config.toml
activation = "star_relu"
qk_norm = false
inner_norm = false
layers = 8
eps = 1e-08
grad_clip = 1.0
warmup_steps = 320
Rows from block 2 of a small image flow-matching model, named by matrix and row number. Rows with one number belong to one neuron. Each number is 128 + 32 x the weight over its row's rms, rounded and kept within 0 to 255. All counts start at 0. Numbers have three digits each.
After each neuron's rows are labels from the 100 images, of 14848 (inputs lightly noised), where the neuron reaches its highest value: "strongest on" is what is common among them. Only what is clearly more common there than usual is listed. The data: cartoon faces.
# fc1: MLP up (model.blocks.2.mlp.fc1.weight, 1024x256), inputs 172-255
# fc2: MLP down (model.blocks.2.mlp.fc2.weight, 256x1024, transposed), outputs 172-255

fc1.613:192083158144139151145131155146156079128111153124103143123118150085134143240112110120188097193145130102123160128116169164126115232147119108104175100139105139096111134213103100096120104142120117073142132092149087130107104064118192140190154164161092100150
fc2.613:166136109136148155134078105175101113080116165087116068106090112055128126138159150094163210093087186149071067154153158118077142155142094163150122155230124144134142147150147097189189083112088154106151135138121113093092113058126174152156137125187083127064
strongest on: moustache; yellow hair

fc1.743:113163087092121162253113126163138103072117092126070093130149138124141126150097072138088088131151099069128174119144174068098030102034126140098107094120126162171155143106154159134093127120165088136093118119138150126161111146150162154122075115150120113127
fc2.743:141136163140122116228143126151142113162097090057120145094134134084121133126169168174043116108101098143130188136121176112090225101049100165152151118087160089102123134134120113091135181204142131120103102092160161129161124159113152144158158077118118129166
strongest on: long hair

fc1.591:138126160083108100146144174138101131094185101120083107129118134126114132143106131137154141166132148156160139102143161185161110132147113096094125073138147101107159125158122133142176103148181057137101095106184168115178142133139160101152130079087149102193
fc2.591:125087106165202097138096098133170131158154070078124122102114093132098125135151108122135062195136099159178132163153144146134146075140132100144157147116117149157166138122129145128175118207118106123138108123199192095140157123127112118117157168127122164077
strongest on: cap

fc1.522:143157138143151078124173200122103156095090166129113163116145104092113100153176086163172093137131136080124136130095156131152012105155109121140173254121141066108161109117149160131120116194108124137169112093132063168129115123103121161119130126147077145109
fc2.522:160147097134182064119067022133157139124125163200137130144146117097203159114057111127132181114148150108095151117154134111132240110162125140140136099125084191126121162166108169113151133125088100133119113172140033155179108131123135144121128107157172131134
strongest on: teal face; teal hair

fc1.185:120157162111145108128108151122115142126138134139142105112105138169079082114122140099072123081089165124121160113159113118167130192147119112123156166134119134127076112100166098185065164096136191126077133097146110091151123140165088177068131117110154118132
fc2.185:156117081119153091121156165104097100107145146056132102157166125144124158147126114106110120067107109117095182138134129108128117095115186134147154132132161091141143158108085127057151138128170135138166145138140161066158113151190156157166091113140152084125
strongest on: surprised; sunglasses

fc1.2:130122107149105138148136151138106130074147137179108112076140148121142148126108131099112140121092170104175191162152088153160108100145205115100159119144122134096101069138180165140086120103081207104153119108117112114149150092165110080040115139146123081099
fc2.2:110146172101199141199154108133135105131132142164185154180119160095151101132106101169106114137061098181163201140145137158137102140133069083126157131103082159122133192149094166111054114116125179081134101174107148088130124132187083163087158115121141133136
strongest on: cap

fc1.571:112177115119071156166140090153059190131141173148054120178130097086138106171133136061080121151127089091144156067068148118140112151142117155157135071089127160101188139119131062181142100102147039122098152114128157111177131141113099179133191130100150160138
fc2.571:157078079136158124171133094113072073137126123171156113142107144115136105129098090117085179058110118135152098098144182174088139157120173113153107170151150109109093136160111112070110137079119138122226123061123125104094149151136166151112147122169119098108
strongest on: moustache

fc1.496:115133142100163194070097164090138213073181128119139088131121154157153154181126150156163176119124053139106181093113126097150146059106085133135146113105130132110124164074151118161134104146122181168144137202101097158174121068143182097120127163165161134137
fc2.496:150152089170126150094153085105164129180168122151084137138151141148101119134152115069116108115135171219095198081122122072128099178091143117094153171099110146114106136158109139043133184102127139148105142093119052130139101149133145146144142102119068136118
strongest on: surprised; sunglasses

fc1.691:110116158074195113114113121139143102141171105105095119132135081094158092175099147115108185114144161113138136156129156113118089132142110091139141143125205157150107136178155119130122062161120162127144141147135100120141101147085108090098140187134100177131
fc2.691:089118120147116117142121137113114140143138048176127120098141082112128126105145076149077066145138074088121134190081171101191189127146098106150142130124081063094149102109074115133141135141124151134091163108165054124127114072118115125112120074098180092101
strongest on: moustache

fc1.749:118146101058148138174115087134176151099083104142091126098095140128122158161152151157100118138128199113121139112127076119139137140103138146130116119102108108129143154165060118068140119110153162093155087144088104116157099097137109153050165125044167108115
fc2.749:098077154188168129190160134131078178132049103163106107161122126095088112125053120060121179132124164131095135165080142161062129142047104159145124134050158122114124127139138100144047111095131139137088120067070068091029085086132129109087091119116090128134
strongest on: looking left

fc1.15:158156149112178110101136159121148110110159123143164186151161156103124106128069209110169208141125140148130162078128057122175069150108110122059126100097134129128116152162093183051117113186122184134071130123098133188105120194156103138135120096140089128081
fc2.15:100130096104127159119135098092135045120121165083099164158143177114158137133168103084150049115143073156115107049139118115116169123125111062157131187080099120111089136086170161134138102088172198128178168159131127095162107116155151121081142132160158137202
strongest on: looking left; laughing

fc1.98:158102134140223100125090142113159103110126118188108196090164150146118130134126177155196133131146165192114161123140136127127126087131103102108086122183078119101095110102113106173110145161156124167126086094125128128138128079208119101115100113124082132094
fc2.98:162141152142139142088149127138088118140108145113113135177103200084158118132122144077130116144096186095121140085112153107172186126112150164146194176157063155187134069112136161150133120078141186119159100134097106113113197163168159111136139076126152139055
strongest on: teal face

fc1.523:102126133142121098131099118147112113191097112118100116114119190141126142127156137113144135159192086109160076127162097172141126097105107131181131100085124170129082112156158180047118151115135092119187083200090153104146166089195137152074092153175186160171
fc2.523:149146154060166159155186084133110088084127139160120102134138121097094123109114107146077145125144119203141120149178070105169191138127076170107105117119138117111130081126167146109135121172113219148149147106127158136122160078099121101114095100135172146082
strongest on: cap

fc1.502:161117116072080162121104170142159086153113117150104192175171114112185114101137079120074111127094105109108116138089077132129115138119148099128137123138116176079176138142159191112103090083117140140116083178164138121103054156170100133106096152149088195099
fc2.502:134132139144092110131171118103169092152118187102182121101134143126141164128164156143109111111120112174067148121166111187110051159118117131114148111055143149081110103114095175189107117131134173139179151119124178152134129122182133136069110135069155104116
strongest on: teal face

fc1.132:105207171121112167052090130120112148138095193136151141151095078131125071135171109111168201077096137109109133073218114133154132146134172168109113129102160101150188110170123117119147087111135097126149115137160104116100082147152169138182135151129129156168
fc2.132:124123128159147110095108104144127093140124132146158119096086095132184145130090096149138010135105119147149139127125086091133184086171112157130169164162070063120138162147097120137147165137105089138091126111125048153129148194123145170117184084136129124102
strongest on: moustache; bald

fc1.50:168062146097056109157108079127148172153138184080151153144121151112159116122167103123088132135155132144154098113147160146128142114160153111222126158136077122158140091124085144096105146101187143116109097192075169104161168182136146155057079105123155174110
fc2.50:130115095184123148130117140182134107114172139155147131084123162120072113130121107161125182162055168135159080063151137130113175165097077123077101093200150113162166080117173166034135121129159123088178150103048162116066160151118112090075089160118108089134
strongest on: cap

fc1.406:103080180135090198125157130140121172143185115096120153193086070117103103144166136133173100132060101252164102192153106127099130136096143104130177088073054135165121122110123146188153146131140101103066145095126142091134099179170111110138169188134072100063
fc2.406:112133106121150121165095099124112152184112119076115107043159181096126129134113103093191124104167114094144161145151098047085135137137162123124078156094127060107129066111156123111095163176137142127058145078089146112120148148105142123096093149146162110171
strongest on: long hair

fc1.548:133168176156167121100160133152099189138185126134164121139146135118059179089126105203152133132158123155125122081060126149122104115133080098128145124137063150122138079148128126148141074137097149132152070076101098114078148160107096114117196064095153105157
fc2.548:150070148088103098100148147155156163095143103124102148159168088080068176146157124075161122133136127084142109122169145104114141087180154107095130080165152142167114226123143122153164146140102175137144162124116101140132163165128079089128097140129119128131
strongest on: teal face; teal hair

fc1.204:117124145142124159100144100124053171134103146156152121111115100180119137100042142120151097152134142100123113168135111109174096147122141123161173164084059114135126123087122109126161125160133127174175129107089103117143120075071138157156121186169099119079
fc2.204:127099095102147122145106174134197146133100173153097160152190123159105081139224106128142140122114162151128136188119081109104164131067096107094201158120141123101087155104182138129130173110124140132106135167105099154140091161086145120157153076159167144119
strongest on: teal face

fc1.231:067140156120088168107125150112118138141082153087126068141080155165096121050108126103137124058118116134119135122145115149159137167137170097126183151137097098158165150168172115084116165122109162178140206149135145125103111174168093110116150113119158125232
fc2.231:142116135148130101094113102160154086143157105128130047084147147158164112096140091150102080159127097146090098111202116113151145138216123131207127108169151139137095117152114119169106139116061123117090109159102130078088141118123109130074077135162143080134
strongest on: long hair

fc1.704:122079137085147095152117155121172126146111122143140144138170161119133113130101150110186092119189089133079136111124116134119106126075141139135058104152142105174151182125132146197137138164171131117123149135083101091124126111152066197234159079150128165097
fc2.704:167119103154106103134099108132071100078146099144046202168167135171102155126125098130108163112182139195088130150142142105153170141098065168112081119182134146125098090144137149100106071116168107058120125149108089107135099126102120127212105162153102123145
strongest on: surprised

fc1.261:126146201148106088190120114146161077088132133074136167134102213146088165144146089147142099136105144194170132115107156158097067087115119091108144151081109140182112132127112122090113153145166117141225127178115166134119158073147117144097060143153097163115
fc2.261:153124092097146138153169131172108132142101192083139096128110099154161183119096111084085074136120121128114113161071115119102129094089147108134138113172130088144209101109103122118112125191131193166124118185091145077155154111111124102151087144116115127116
strongest on: cap

fc1.191:166126143113125173161116184134126145122130138080096146119154075148129148146143116103102120132120113159138105113140083107130121110132141152114160075158195079063189076190162169095156152115125050124130091107167184083147091124147168113114133099142171143174
fc2.191:131140161169125080110100049148136178150102132117153120152114096161154107119117183127140078125171116133113122116153083150111161116139095152113173102142116137142153152119129155113147064183090106138142089108139187154149132090162080160134077138150109159096
strongest on: orange face; orange hair

fc1.63:097124136066139133132175116156159139118164147095140097145191137079101059129166169104136127172119086156137121133169116098134114130110110103172125144067145105105105130115134111145152117179097082132156139127108081118098173183107058128101199124097130128141
fc2.63:118148154102090133132110147155061107116087108160117146115127099127153140136078123173098141073115067061112081142188115084109077151145179124117149168154108171128146134106138099090138108126118098120112165079131085095153178125104154170145135131124118131075
strongest on: surprised

fc1.435:172169190171136184116142155088125165142135122053104181116129141132130102159138177111105167146103151113112150144117090129199175101122169182156113108136128123094128119101094092111129098084101141148090089078148107050100115132157117137132109094160184094116
fc2.435:182104139129109115120130085097126136081077158079143144139185145134102108117163114146129096107155115182065089117109133131090102137100145156059091118155114143203084191114136153159145141146097134144152098096140098145144111137155069144163106174141066116151
strongest on: surprised; looking right

fc1.254:110118142152185144154109193140168112090155156079118140142114080166100073136173121139145124145122134096140159149106160162152097088121163103104063160112145109106152081111101126073159158179104132172101177162174158082177120104072117165117154134162140123149
fc2.254:144130095045115125127080076157110108152153120128187083149121115146144119128071114131130099127129102152110144133149162160169166082130128142163067122135084160111116180159141115171101126057066145164177109084124163165113135159080096135131121148101086090147
strongest on: orange face

fc1.401:163123105219185129149023110159104140128090104185093132142135107102105157119152161122146175156170089109133109096141126132176137142073069086135128116107107130170167160125108103126117128146115073127087163138132142171096217085129136161080169122107090118087
fc2.401:120147153166060136153145160185134089156083174123143162124135160100124141133138138116102150138082165138164059122136180081130052113122163177142145159063154138114128108127179176078166152121145139119134135126028198124124146135162125106139090129151144140120
strongest on: long hair

fc1.370:101115127096113204097001104107103205094115153091113110131122160143121124140098162085083144133162133121150171136125134132148098112103151158134134106104142201128131097114163074156169154096119117137133106146122139138100148119203139137095112179118156217119
fc2.370:152076073164118099124147152042120085076096089131137129088121104125104092117143104111130128128149068076145115099110127167122212095122102136132067152141170042169161144108127112085097181124171153121096112092149086138144133214197131110128144102176108082120
strongest on: moustache; white hair

fc1.253:206137120129072189138118100105136160118095177139183141164136153100135116130131089197091143102199139180090135139139116114104153104117107180171104156105128109125159117126134071080086139149082161155128098158141069184143095111153114121153146122188130140152
fc2.253:157133174087158156135177117110178181137104130115152107142183135126098132123111122163145135121134104112109155147097143111104091163101109156138123165160110092158099080111083090137096195092096109145091109112142187106063131076115122109122080136151152188165
strongest on: cap; top hat

fc1.227:139158140151083085125152170215142125130105140119134121092173138155111136161085096148133122138124119070146146132138149136138102119144133116123085155119114035159155144103080139095125110167105124121092148111167214104115142184062159130125120095148126141124
fc2.227:139136112091071098084127095190144126109117134145131076172163135151098089119135179128124150143154138091115149152130150103136163129163137117133058085143126193119190106153163119196144166138131129137131125113173142132096141086045124118135115136141133082158
strongest on: orange face